A small class-conditioned spectrogram diffusion model, trained from scratch.
Model: 1.8M parameters, log mel input, arch unet, norm groupnorm, activation silu, widths [64, 64, 128].
Training: soap at rate 0.0041, 9500 steps.
Rows from block 4, named by matrix and row number. Each number is 128 + 32 x the weight over the matrix's rms, rounded and kept within 0 to 255. All counts start at 0. Numbers have three digits each.
# emb: conditioning projection (model.mid.0.emb.weight, 128x256), inputs 128-191
emb.32:120170121098117091165150166142151158103145124122165101055085134160150074119109135105116143142140213143098140169160061126128182154133107139127136072121145161130123124089120109079118115127151175
emb.33:087114124141106102124128149130051111105145159145086173151107100127121112180102136101120136129121107163167129088099129094150134115151143103120138135094130105112127132171131122151124138147124094
emb.34:152104170097081135145137115164160094144117115162105124116133113094080162171128145123127121133123139154123119186128118128140066141118143096117114152139125116154115150110135137121128130100109056
emb.35:160115129184154139158122126123129093153150146121119067182068142115153121120085111123136156138138138162113141172126148111090126092144179120113130149090130135133155127138146155125141139149143085
emb.36:105094164124145123113099095137132144154168085149125114127135136139106116099162137168131132143079144104072122117153127153160181129126149159120112113116127169105136112153142168179150090144128169
emb.37:101100103138087149122137114149196132104132150121134107174123136098116120079156082125083115153141073175172151089090182153119140117134136135154082130117116106115108086054129147204128115128150089
emb.38:146148154157122145121171074129131101214165187166191108111160126140144141083149063123125097110175143182096155255115096119071088104059139127129090119057118166146113156018161156233115197070148255
emb.39:092100129158111137138128098146062090153143147144121106099143123119096099078135097120126160106113091190095139185158185139115155143135101142126134101129150155114134138039135116137161154133113127
emb.40:126123116092138129111137103110123134159090139127124148135136118142114139117119164126099089140160119147159084043155164124115141176133131112103127123085151117100128155137139106153088145169139112
emb.41:133129115107141134066097116114088148093145149115159125135132161109133100109135113123096156152133057160160134132102121109137097104119103122106108123182108145135105107153116114165132147101139139
emb.42:082146096140124113119132158162130104129092137096098150128119112169163118188146120104099142140097072151109152153117135140132138112109107125142128113155130130105146122155105160154099142097111140
emb.43:103155118118134107165134144122138149081112059144098195102167107129152116189137177134188140126126176077150138051181119117133166113108079141124165131146165130154151109187135070136154067157130164
emb.44:161101134107132123133093108131175137126147100086129134148132143143118108149118153126103116158101117152140122122129121124136045168189106151150129166140142083141139121112110151163152133191109115
emb.45:147160124133102163108108173131071098098102141119126129125110113182132135148113208081140156141072136116148114118137144116146130093155155125103148131135133115135148136178107118162105158110153052
emb.46:156089138121114115175171049128156080105116145098111108143085130099120124090160074113161100051177166182104174161118106139094130136121134089123152175097122092112113143090141168168090071130108062
emb.47:168211064112140114128101150123112121121121101143116152087170095140143120155117172137130137137097133093099116136115098136132116108100143154158122115158104091137129097126125127084132112094111066
emb.48:126122114148107126149160143165149090128147119156124152165185161145104117135115127122131141107117124071076125110142098140111160140150087119111115119149136113100142137162128105140160133138141145
emb.49:080092161130170091144119096143161102137198152127061133150118140102115139113165141158114115068149108149179175056091193118131117103130141081151147160167146116135088087111137161251119140109148193
emb.50:110119148141139158106136067165149199202158161114120112122131186061120145119116063127109137131119124169132114180078130134145099114098148163135097130112126125150115141079107116170102177123112146
emb.51:124169097107147167104078130178160106122118149148137080139164120155177102142098115122113134149145133129123124135125137104122148102129122136107133117100154138154140105096124084108143153144116099
emb.52:132085166149119135117146138095103126054113160120125131161076138123096117146172112167115118175121148133115101137102100114119118098159129130152130160163110121123102123123092157213140089076130142
emb.53:124115063116167113131138154121066130163125128122179121072151145156112164087130145105156113097208136174118156146182139175126178107119127104134142127110100124114154159098122164255115124114120120
emb.54:114058169161094124102135125153153127158166178115115066159119119089090136114107049147131125152097132180154146125103093118154126109113143114152097118089094111104064115157130109180129113103132098
emb.55:148195102133115151107160124114174124117084129105114117114137098093149128144111109136103163175074133110176138130132184141122122158167149171114133113132117137110091126090154138114130115160112122
emb.56:090113123109124149129083140119136161121129141084140102100142131130155121092149104161151142152100069113087146149098121115175151154092086155144125138135129134102156117133125123180128145087137102
emb.57:142138156151181124151112136142083168105126079172112110094078112115151124084136103130134130104166188061119119088091153125125137131097093166101155119171111127133166154174122140162121147144127036
emb.58:167075114094109109154087168081114161127113142115063108153111135107118148114148108149139139133165094139163159119069176107167142130109109131150115145117129116142120092118093144138136137143100201
emb.59:116143128128181141107109116121136099110174093165160124070159106077140133183118173129249106096124172087142134147184118146108178169083154144123120107135121163126112181195125147140132080134121058
emb.60:122140133145120136093174107100111156113068073158165118130158138118111129124082149147112106120095101118146118085164126128114169138175075160170150135120112152137123109117108145097155161147150092
emb.61:113128144181124145129155125119200149138107120139168179095177149130121124148109126114121055134131099175166130174143121154134166170095127112146126140123115154153128122169144082112140137136101221
emb.62:131109136126116144117118156155155155142131138143122161110135150090108148131161120142092087111107139120138113170145148131131145126140147134126138146171146110151153113166169125108084143121109120
emb.63:181206129105116126160167180075140103145049081140168255130099131200183151173086247111124106090134176119187110084140163122130129164172111117052188102134100149149173134188159108080139148189096214
emb.64:137145189113134099174116063110126089164129099126083161093107118117131142132140133137161127096156175052157096122126135185083128126089112173118134146167101102124084152185105123117114095156129197
emb.65:125145131169136110146128114146139136120141130116150084089132119118137145119131133149156153162142100155134145174143062090137201119131110162142154155104104168142076127127096081147133075145101112
emb.66:103000130104124139122156106143120142147197109110086084125121159055056111122092078127131132082135161150143150144121108089136101146127156048127146192089169092137084140085117109144130115139201133
emb.67:124136149118100138149136128171070114138177142083120084135175158135137113117120154137131115154109110144132152111146107137165182137111118085154092133121148157181139150174121178138181132083110085
emb.68:164238053126097130083124129116116117142043179140162122150157144140149167041136150109113121134121076138148133162149152169097092111111123182154144109128123108118150104085115134057129173112091139
emb.69:123148118144144130125111116126069118130134164140102101083130129130103094106145097103151173142138139069108152161142148127109160134081083176127078127112131128110134116131156125113120102128127067
emb.70:148167095150113159062094116114124145119122142137166093099168160126113121087116124169127159150098125122098130210131085154132147122112143107115127114146140131139157136074130210093159164158126044
emb.71:129096143154132106130119103094169085157143087158153130141104105157160135128160149110114134135113093152140142124154139096121111136125123124150117112096076155097152113165106134111103102140163251
emb.72:094131167133145109122150158164147143207150131123150099138132102138112139089093075131164162138125154120132114176099165137098150135112132125129128137125177086115146158147142112108147128119095255
emb.73:172130145124119152131069083150146125112119146111117123169130162088137146102103089149164147148095069168143119149094157133118143145133160117122086104131129143102131151166135143175086142127151121
emb.74:150105173150110091174120073089131118063143102121136123123067150103127130109161118148111110075154099126083120181129110125113155147121122103137154173091145148128098141096109165163140095156149070
emb.75:158115120152100156173123154097120116112153132087128118125109121130104110130132132151105156121143124128097143173119130088117122098121131093107119114104136153093176116138120126112137110096129096
emb.76:209000039031105255085210255134255144069000236138232211255153207255248089042008114131000100187147083255182061082116178094143000113255108125095180073155184090078255000130188068164014215255154235
emb.77:112130148100145109129105177118122137112169107145125161092127085175137136198131212117160159074087100021100180078170150109154248162085126097099138118171151152148164132190140120128139080109118197
emb.78:144171125177134133095139131101154118104117157130130124197124090102129137088105120115103100101117127159152135202056175104109125122148152133122113118101138133129138080091108115158119138101153190
emb.79:114075073181120154127133105166101139114094169116106075190107113116093123100120046118129140122048017150139122169064160118159087094151137131119159159153098107104089102106099116135144144143125148
emb.80:107157153093102087171155159122167178118101083173136140064131102126072122111140124154154116120124158148141141135151095117125202093127088163129154123115108119091111137230107134132122093120089138
emb.81:125145125132140155105118139133104109150167160137118117141162173123109140136141106138146117142180198126161079140114155150098119135096146146140158118145112107131127120128156127168140190109114108
emb.82:149124145114124133172129086101099124119087150112133124192098090127171160120166086154114111123149091122116137173105109126126115132108088140146137153056108115111103158112141149195110122153123151
emb.83:133120079118153128120114106129101135158179142119087101171125133077078140099154131128166154153073142147129158144130118170150131113131150167159108127199086090142112125082097134053117166081103130
emb.84:131080146125132144159130158162085173115088098104147106150074128144147127062127099110100124118131000147083145128110101121149132092143125099151138143112145125117117139127081132110105161116143040
emb.85:130053138165107125105151088172164108119198171106109048189113123083126135083125095114147140127130131172140136154082136142144111083093168099123091106049083141160065140086124144164102157085158022
emb.86:090128129105123118118141104102140104087118089116139134106072120141125143154115150142112118113180194075143142121128096124160157176142114110124138143073118103135109130138118148170133103140122018
emb.87:162105142116109139138097154085045087160109108148120087210171076067159154148183197118182124140109188132064122069101152106160088091142164120128101118062087147129097111057131147099104126067107000
emb.88:111099148120123098067103061090134134125150137151101133109123119096117131131069098184094121141121135145143103138115131127140135126179120105149138117197102119103095170143111137172111127107168089
emb.89:142087107071106142117129131090139121132169104109142150138129166117123128122109174103083128100156153167173128105098140146155128157136143097113135142144140148124115133153129168133156098129132084
emb.90:118158156117156111136144180107066140136106109130131158073170129134081150086155137116165112115119164099117130161106140152086154108130115144137132149085094136127138127122162096103146064132095213
emb.91:100131138130153083155144154084155164103062000131156169000115120200148128202140255102173090111098246072103090131255068114126192173151108097116188122048145206145202124189116109093192106125118141
emb.92:110136112117124108157157133110109070106114143117129141185154088140125169127150104161170138119142162113129137105135145136126135123133121163129117147148118069097089118190137149120129118111094191
emb.93:021255234152112107160100135167255100145165131133108153000183067152138046177136096093108128155241110029207149200255000159132255152089159146117099141255255191195117196166138127038137161133066124
emb.94:068128098148154143118101114201133142146190118128087146162144090125102131179152138157124121103079153077129125137130147143113129174100135135124133108105085096113130123064140112130167083130127063
emb.95:153185138133157118079111155137128189130120125145141129100114164121103114123147142110119103107120175149127108183139132101104119138091163131104131099115120127151131133055134087097144171120130224
emb.96:184088147100091161152186115098132121095097132073150096136040127091134186104144105146119110104190199167057145113099149104104111087124167107116127109070146124099094127112165135131142047122159063
emb.97:110170157129111145141104133091135107113138108122138209103169137176128130177146203122159123087124097070142106074167140162138200164125087124137105112136132123161166156170138139089106118141131255
emb.98:150160154151169134150119124104172095115115091110122182171140115155122155122101157102128131127121225133146112170105103124097072192143082136076113155159106132095154111154149102064111099119132131
emb.99:104143119093136132141092099114132148111110123183100162167146148132158095165150135157123124136107127122135107118134131140132155121084134130123108154107130149119147119103156137074115148112173090
emb.100:149151102152143124109150131167116135135127152145153109154093144112129112151111099119114131146107088124094098122150134110138131122087137137136140139169153100128120125128118100126117156121139027
emb.101:126133109134146113133126142097107155086120091149043180092120150169142109194110178149133115125120111058139124102128120147118127128124087129128124151163127109127147120156144155054150086139124212
emb.102:117109120163066092154135114164132144118131160086109096154085113113140141131106090117111151107123083123151129159084126136121087103149135128153112110111122123111133128145117146152111159142155098
emb.103:127150117111175114111136105152145152203168135127115149118159144107070113132122137131133095159146105159161127104148111135112062078146147129148086086137179117140110110128097125102146137132131120
emb.104:115202090120134139099125172160079115139125127127140080141151090154125088069110135104123157152068085197128118106135126135128157093123141163118116113187142116148119099041128096111109204137071150
emb.105:084129128111100134092146101123135110132129110135070185130099119146141121144118112126121175149141148094130087088100136141116110126150126158135158140096095144130140145117133116095129119122134095
emb.106:125157108118117121125144148120050120127117152117150105162099142141158113124106115150111113129170080152123117183111139121118108113136142126129161134098111120136145130103111151144131097140117022
emb.107:143131153176084150107137131100161154118152158128160108106148132100116150056132128120130124112133123163146156168116121133130173121119127132150129124161115160127107119086161133093141152119157022
emb.108:079116122095153083083126121118070149156162098118129125111155154139126106112129145151155141167088031165088118095146095096140100129133135172157113145084096125123112102073064097054156151100162193
emb.109:110153125140129121127109119129137121141169179157127109162131111109120110110132110115143117138138185172181132190117125133142051106080155135109118100107121143143118155133151115076109191084103103
emb.110:116121125159117145149121087152127081110148143089097133146093081115098099169094108119135148120134119154138141111122135135140101107154135127114142120140122123130135140184117169064144138133124093
emb.111:135106137135120150109135135129099142140123155096096118157129138149138115124129106140092144153110098126100128150103117094149093140138119121142122121107097099142162096187098160090118118143159082
emb.112:134125147111100143145108135156110092129149118116128115158151137144142150147137136100146093097167101194169159093155125153115131111137132123082120110123157127164125145076133112126096133126119063
emb.113:131109112154146113165116097151159155138116134114100109113094100098111110117100083131082126147115119119122122167137131115142104133095156105150080154135178108135115166124128142160118128083126153
emb.114:098099136127122157109145131118104181140116132124124131128136114134125127104167123115165124122114106145109169125130167143140085082121124115139160127117098104142125126091118117139136092096119154
emb.115:120100153113112122122112097093153132131129104139129167093142163105159145130146163132158116124126104097136144125184189158159168145164130101102131153166150138100141136180146143121132146134131130
emb.116:105130137138071097117161101148139119102121155123170132172133144174168142079121068125096088135150097128141092223144103128128081119129105125125147133123154138103102177116115145148107139151142080
emb.117:126102153124153152063103137118142097120145101171140115172121121104136108143125151111117135104132134154064124108156125111119126157126125136140116132113128147118148122135134131116148118139148000
emb.118:121145139132145129140143201070050169117108138177143148131132142123140155135161141125136116140101093166130092054084083090104097116107109179135169117168090165081126107167085138088145142181143124
emb.119:115175127126135130140132130145070106091178064137116131074157079129153160131136182154148093111109181089147119091172143181134164151100122147133147108141113167153153140130139099113149152184123085
emb.120:117104120163158131151119135156159156108131130141147089140114126116105125128128095144126147133120108188121137188106105101136113173131105111130124118163135129123119117087082119078142102137106045
emb.121:137151118141140135174176151069150131161109091150149144079145116185148149165099186096134112143141112144146138149156149118105169180140084131131147152174117115154153104136117148082161100107103255
emb.122:141118141126125121136136126127138137120108091133164165132132153130122102121135123129151131123131134134133137108122115137170114169155105095118164125153139114124125110185094114137118069159137209
emb.123:095092105104178104097124128126141151170129129151105105180142135103106116148123153146131096126140138147124144142175150126130180119122141096162126121130134118160158134102131133164123131085130209
emb.124:150105118092087133148170066132158075158127181106113209174137131182156132159155111142144118080163160132163128128140116123125105115154124077128132143124113142126119140124162121118126092101127220